config.yaml
color_jitter: 0.6
norm_position: "pre"
head_dim: 48
layer_scale_init: 1.0
inner_norm: false
patch_size: [4, 4]
conv_stem: false
width: 256
pooling: "class_token"
projector_out: 256
projector_hidden_layers: 1
beta2: 0.999
precondition_frequency: 10
Rows from block 4, named by matrix and row number. Rows with one number belong to one attention dimension. Each number is 128 + 32 x the weight over the matrix's rms, rounded and kept within 0 to 255. All counts start at 0. Numbers have three digits each.
# v: attention value (model.blocks.4.attn.v.weight, 240x256), inputs 86-171
# proj: attention output (model.blocks.4.attn.proj.weight, 256x240, transposed), outputs 86-171
v.188:097131158056131102108106158115170166141153131114119082125137119088113174133107123161098155146077206142116098135152116136135086070129120104083086132136136084128199149129088157105120132089125099119136116054128154097119035097102108133120107110060100097151074136
proj.188:116104125084176084167105108093192129129111126102153092108179155087142116179144178150084081123173048197119106092086165104060093147156101085130098149104141134158168148116114125090165145043178161131189167094144110142109160149116151079111123142098126106092102124
v.189:129119148076150058114091108130092136111099166073068118104067175101121071213110161102143142151124123153182088127167149115125166049137082108148130062124105116153140133096112138143110069106125196190048147084173127165120143156194107123118123181120131143105123138
proj.189:118102152148168151092072161154142128135107163146150146103115107146136120141188115151081154116100161127095139036088094105107081059145115132109070144134157116100124073203140120112112135180207141200218117130120128125119145159085155153068147139167082176112178103
v.190:163134058157107176029122149103104108149146146137255055128130059112072129079123192128071154112110122159181099021160114141136155158122185074070190220128044136115214150174102175152127154101120115134077128127128111148064102121095122170182106164090117131096117200
proj.190:052160139103114119181202083103153075128107112124110088144125177109141100157134150178034148111062217119155126198153146117066159121098162142110105075169115142168147225073111049123172109132175079164194108138107118109154063097113084092172154140147053081070139067
v.191:069130150119105121097146148109181111103138138159154094086093139071094133128163158093112220132030125142221160129146149107096129120095106115137171087157135092164106155152129130139129092137145151123141132210186088093056117146093215053101173138186077114027113066
proj.191:062186050102145151205092155104097069189112161112099130159150181131148088160130200148086136101109072055152129080101177155132167128115092086155125078120160141145170142140093119137164097106065135086133163150144125112135120135141141082120155140170096150066129076
v.192:153137139182087096137111112115107168160126139131130107141092120131114095129107118090132176155109092134165108142113095111182126141138137096143137150145135108082126158134100136128151135101107114134136146155143131084136133149092146091179145153075061136155120119
proj.192:133082105104150177125094149132105099144089133123063125105145145061126138120123125163123109077164108173082116116148134122072153097177116119115162107142085152195077106091139137129130098144101129156153147152133110108128137101156144196139090081149123086149127124
v.193:162166162143131112128125159115132089119152130137146170121070052139159104093099119131117119087144126106078121056111166140122193072145120134164123098144104159196153100103146089104161156121093186143120106102098131169121144120106085105102128189125122156112135107
proj.193:108103108121089159136110147101115106108076176136093106097138162154127126129115109098156155163125122144153134171173079132147072110140124152102143125125157111121127106192167077153090145154149077098124140124149101121147128172166119115148134099107129163174141114
v.194:136126163119125134163165100149117123145141090136147159149123115100144173114129064112111139155094108171138134157112087120157105130127129108116127124121118126123117133125150133115123135116129132145138112146138138148115130084151159189093139187151115176148125127
proj.194:118142076136139114125087121147148190084156197153083062134115115157134148153121145144158094120182161071103145103137084144113102130105139105158130131090164146159139114118124130125117139178121120173102133144108129068147104125132109138111132113152159072097107130
v.195:160091075138114151159088088159168109106112108131168090094141163195106058060164095160149084168172114132133117097136121107124118110150125111087137124122162149118113120127088154129135140170126162113107154089111166062147144132188050137132144106112143119124122097
proj.195:111137101110141142074186106105154094177142106105161195085175091132180191128123163135082146119107166152164170125146198175121143189068159148112103174206127109132145095110101093135085159092151103116115105139133117188094161117092177159182165129092168144122161144
v.196:138122171081128067144150106144101155129090104149145157120139115171127110204075111097206119139157144180199102077129128136141144137153145146110125120120086134167141170165100126137122163110110133096138152152169117179090107157084131097183133158127110111089096122
proj.196:153145114156097141092155184135100164084184151118072110100062125096186151054136157141092147104150153124075202148194119162134137109165135140149136137173125114122148101163123142095110149138129110161093080049105159149136109080135084182138103134102169177162170112
v.197:170078111179159199101145122141135166139132100153139120129111160109118124117114096106129116136148116144127117170110127129103049131126130104113168215084153126078072158114133080149123124158109159102083111131125173105148142110199155138127112123152116130140129153
proj.197:125105135111146086163103122111127109121119137082087139117173121149083146129176159128121139116140140160113130117123127126101164139100143118132106068118082153139140110128080173092149171139154160152154178121130094115088122150063111106090098145120115102119151081
v.198:165116100123076112123148104092127141097173120108153140127119126123083136126087176154135146142109097104134148129201100140142120142106190069099107195112137166128151112118126107112179130132136082157101097129144154149126099121131113114096134144132144169110107137
proj.198:083100166126146146128158135166131082110087142123104115120130104122123137121135113127146153159137173158120077159087122042136114129140119139140155098138146129138110080133093164181120111157148154126121139113129130122122091147090118144155121098113088142131072130
v.199:116107122107089110098182200162152116162112127103123142124143166081154146126161132134144091097105109159156103168108144126143127110144149125103142115136125109083127092146160104119122098095122141176148132101157141192158155105127149180120145138099146136156171116
proj.199:108132171147139107123136108139135156100208120121165111161134106182087096113085092136101113115140115098106140087114133145127079166110105150128125149120092170122127175148131160119138087148164100112090096175100081101138116142129101144111117158173098159129118122
v.200:142128135081104134126148168162140130122153118127166104098163156152088146097137133119141146114110157127132158153122137149107103107114112107133133121176111114102061090121100082099151144137139156129134090143134063085159129203143156090170134132083124118162108123
proj.200:118115096100131141123125084146127078152133126086133168140128106128123091153116090117129113121078095087099104131112162059119105170171159127144099120099105142171167132087122151125106094102138113126118123139120158128141099140095116152112142111132140082127126130
v.201:127119112109117116105139141099153140066166137105170134111088143118115151123150146110115166123103148139123126100140143126160098117110122102108085106109141120133176137107126179117132103127150145074102128161105095134124099103161150086141139119133093098124140134
proj.201:111120131139122118109151107173131100165119118135079080131145144169177102122095106142087119143108097132112084186116113133098124134140113082179143168143092138118164093121122124136132100121181103155087161122128179154101139126095097175117115093148156147090066165
v.202:158097167138171145121147118132166080169150159181101153115126148150141127161139142109118111073137105160161206106165105111140103156132086125161121136057131150130148112150097126128124123105110124113147152160120160154105129093181125117112126055083118109111112132
proj.202:129086164123129101148132152111135187104162061101189108103174091134091121143140121141120138125163107106140053107138177132119132125144161203088089096195112149137126146144090118115115134141156119137123090059090159123075145161055128083127120155109119172098164104
v.203:125150133085116101159077132118154137135122107082114100125135122133164127152159151133162130104105147130072115158128105149114176099140165136124131106108058155078125094164115129120140120100144133152168116128169073176131097155082124106121127128106161080074107111
proj.203:092128142156144137107197154167117115167158112153112166160115138131134116065107089145111064121127097102167143077083096096124089135173111120172141143167114129109154212088137158151089138107145106101111129118076174127149166096124139145141137121140060149165132136
v.204:116151168120108120158130131141127094084138123164158090117138120118128119125110120133204095123145130059145116120135128185143126101147141152187202096120109158065151116171133091133141122158192143120157084112164123173085123161064106134159149141111132146077096118
proj.204:153155118081138152136169131092117120159140175143129169102097127157136108149161150106124134062111081139115117115119113115143126159182116123124073076106101113149171152131078132103093132124105112130154158133089152124137124113124130120087112153118109131154132106
v.205:147107106144142114133138114161151078155100136113108107100175143116133072113173153150127141120136097155118173107129134117133153128134080167143098153110112139106172099124106157126124172125131160139152140091159166055115119127128093136150127164087178154105083156
proj.205:075117156129127139132117131168093161148135051155143110108151039128118143080133165100090137106116142159182130091167185169161108171121163134097126124230099092125066151136146093148098124092145133056114117100124149166132181152140135120173106106118142147176173072
v.206:147112150145090122123152127179115145096092110097154095149102095118116121038161165162147139099135129125158128082132096140123128085132108112134151139164143129105132152131115166118154124154147124121120175123158104110125141121101118095166149129119139133116135110
proj.206:115169064166141152110108163078112080154152134167093170117137177098159149166083125090116111120124158178121131140170174166133171170090170126172170116132130136196128140088108103166078099080113121105126131165122157155151146147124140147156136132146131105148117143
v.207:141102157124107144131134165111145077128132150135103129144086104116105140106137147136097086070154108074080118131139166116078087098103136148107149151146160096134138140136165144161145124094103095108105114120079122157113100074127121099097117058128122043141139113
proj.207:145121140132159127122109157108114155134095170141191141124189195136134106141106070112142207137135137160177104133111136100155153156145083141154129107125125110138089143137112107122102119140133131138117120151152108178120155156133153142124176186127118180104106170
v.208:140120112103114097074090103139129147143126138115079108139117105133094153212116097080083142162142159136146141153156133094146150169115096128123067075124161121114174126173117099145082110141123122138105164152161126163112134108073120122126105100125107091116124133
proj.208:219116149162142138146154126178140130134102141157105127085105183110173104116152141173131134110119150140098159113118147121112149063170115125165165156112162105080107091127154140089143134110107149101154091080127118126102134131160146136134110173143151124115085197
v.209:159228133108140105130165079129143137126093134146112154071121144115156137171084146069143150150161157126208120132110169155158111166131064146147122130131161102147119105121144123151192116123166203131110130123130115117106120133114118135160115139176145110155087128
proj.209:125077119133118123130083147146120127112163127154086116099127117158153174061120157117117146041147102191083112129128101138131182082133132116183145108167095142092160128127150118106078159155105092096147161142135154154135116141105130139132092119085119161082173115
v.210:167098148180139091091101087122137123096157105095146163120115159111141083168155098096083144136090119125184148121123121083185147175147127107151107135106163167113150127148124112137116121098169159164090143127163167069127160134184127139087167177094129216157117138
proj.210:129096084124104170157098143129170155120171094133073122085156053155113191139137185163109092071120120175136124121177111149121140118125117148108148117164142149121124080101141137117130194154120166132160173129087114146126117131054146153146051071161175100095123107
v.211:143128152095118163090137129120137135134148120181118085114122137163108141063162160155145150091126123141157127095111127145117099167137142136147173117167096118138134163123090117111125113151177120065119125143141130155128160130061118059173158098143077138086087113
proj.211:174123141144164135147113131103118110130154140122104159092118152121134110198139137086137126154101140141134127143125105094159147101139090147127110115064130083153176141116142122148145156069130142135173130090120135113078121141145133145092093135132153059185110177
v.212:137097126125111166116061092149097136137105117139133151121173163121135182066161117165112131086122152166111140140034118161121106149132127153111140117112106117083103150135104147129082125163145103133103122125122141148171173138126153164131123079155089131099127088
proj.212:131196125119170090139128165148131105136213110149119101138120125156095123159146156101158098177096107085114160095134122089123165120089136074115110127084153104127149148095142156109111114099128175145184124096146157095118130126109118063099122130155104071129095178
v.213:051124156124152125157102098128122172057187090085102114118164115141120143184091103073154142105133184139128099123111124147124111112088158157115103117165136173140122135100186089098128112137154168136125143113124109089114123187067126156145137207103115155179131179
proj.213:179130081152114115087114124154124049157018159131105127104038126117149147126141162125107129146095084100102154165096100152119133142151131130153171093104113126111112127165103100141145132168134103125115133149096113140119072110166124020119116061171138156114135113
v.214:132164163170152140116144154144095104089148104076091090135121127129115141163131148093119147116106187126104111152149153135122171121077094138141072121148153128060089113182117108115099112203155123163123156118176042128120121205130156098092105168118085149101124137
proj.214:103086088073118145144119123092129099153104135133147168121110141101130132134137071143134057130096083093110112135085113111122116121236168114122140085136153137165148155079183155129107070080074142080123130113077157087135106100114160087177146073157131113140085151
v.215:110183144133132148160163108100091170082173130113151130145109132129145154145136135110089135103102143108150136180095129101156148150135102112101098132130085118099124115114135183131103102130111136144141140139148126178176164119140160147146143137151093176154133155
proj.215:149105124126118120079092128159170140154111121159108090140121166126126148156150117122112087122135119147077112110117112135083101097045148115116159107064167143175160132118188124104148097159128091156174126142089113072133125113084101158069078109148123024088091146
v.216:154175096155102098130112091113125098201136145108114124140103134127134113133057103132139126158146108106136161109189073137134123129118151140106164141108138129099152116144106158146124097111133111109135165125123184154120091116100127149115130124174118147106141092
proj.216:131075185120151133128132193081124150079118152167142146100149126113142087139168146130134129107166145150137093110108143156146152133165134168148133110152104151103150146135115121141161188172112112120130122105125106132118114101145116096166147100092112172154150138
v.217:084162124158140151144167150158139133131102137161103136124088116143171095080149144133169129141097141151149136067080119134117145101139151183133116080129123087161091126118159129116122126168151065090094113168138111172136113156100155133132143148155111116122205087
proj.217:142116108119125103131095172078102116145130113101155149144139136114114123163078099109164128132124065092109136150136089145161150119121101117137108136142106123129168138161132121163158108101083151181135134130170165068095113106154130062143161109145110149117138115
v.218:128115139122143120132102143102134153120103136144103111135131169133147136125117139129160131143092171121130115092113116153087096125136106131104162126105133064115120133103125148131175132094121038086085095129131084138128140146133117159119137155148118129151124109
proj.218:112157104156141115122159138149154134145147151111171109117077123134086133142127127110102128141092060120120150171133130055163149160083153120151080148117134150152170169139098115129120115145106157156113140146132132092128095152148122110128117085117133123094114154
v.219:163134138061122132134116102124093111154066111128107139066149143103111140077102134093114124168107150137179136116134057143130072159123092066135106122146159177185140095130068109116133137124142136129136128136101137085118140141106132145127105130131167095135174108
proj.219:099117090137132086119155138157187126118180144088121089110091072143164108156136174144184136133076073115125170119144146157128166133119137158122123147125104081082138092105158140123153135122114153136120100109141167153136071143142119163133136135121165097100136117
v.220:129133101064114083102090140144132138130105100108136132102120166152113108118131088153077144158139135183161093120196145160149097124146139125091096106116103127175171085122121121117172155109112127133143125142120170137112119042123113121137116125157131169078139128
proj.220:174102144194107163128133117144157125122184126153086098079131070131144162142118174088174112090145193150122181125114130155135152120128146142145117154159088131014083114135093124144098172141146149137120147129169107205098137166076109146154135157133189107114104137
v.221:170086099195115193100108111148169107224134136136126124140137150142121135147096069124097079071164109108155104132088097138174121191084136098114184170090099116089119134156117055128161130119118140091113152153111156082135168128195150170124140153102101154157072135
proj.221:111104169087140139174109140115102109084148132119097099092162113129094126121119119138153158151144095167090122122150141125054156105196152165070123126191110154122112148103102159119154152179119118152146153105128097151105118129081109109148081141100135129135220084
v.222:126076127144146127123102117133113128107127119140106116119126118099097125121120130137133103141101133128069117123118171097137117137136148118146100145138148147095156163117143164142130127121146081111121115168161132080117135145097129125134141101094118128124106135
proj.222:162147121145124145166133137152146117157090116149124160159124112117139134153129135123105184180108122135141117118117142147149146141107135123128162126139126125159070089131111113124143134107128181132124106115107142135085141139124136142093129134168160098134106152
v.223:095142112106108112150131170108134084123141112113145137124176145137145134151154177155147111115112156097110114139138112129112153151128093140089098132096130140105107099126149129135083091134147121141173129095108142152152094086112095193137101163123170172152122142
proj.223:125147125133120107117165097165152133145139077141096083105120124125083147111127138126117131107119119103140138135123128110170094122076152093150124122115097118123128156146101122122111142120151153158089144147151113151131113133134130076127119148139118136092125107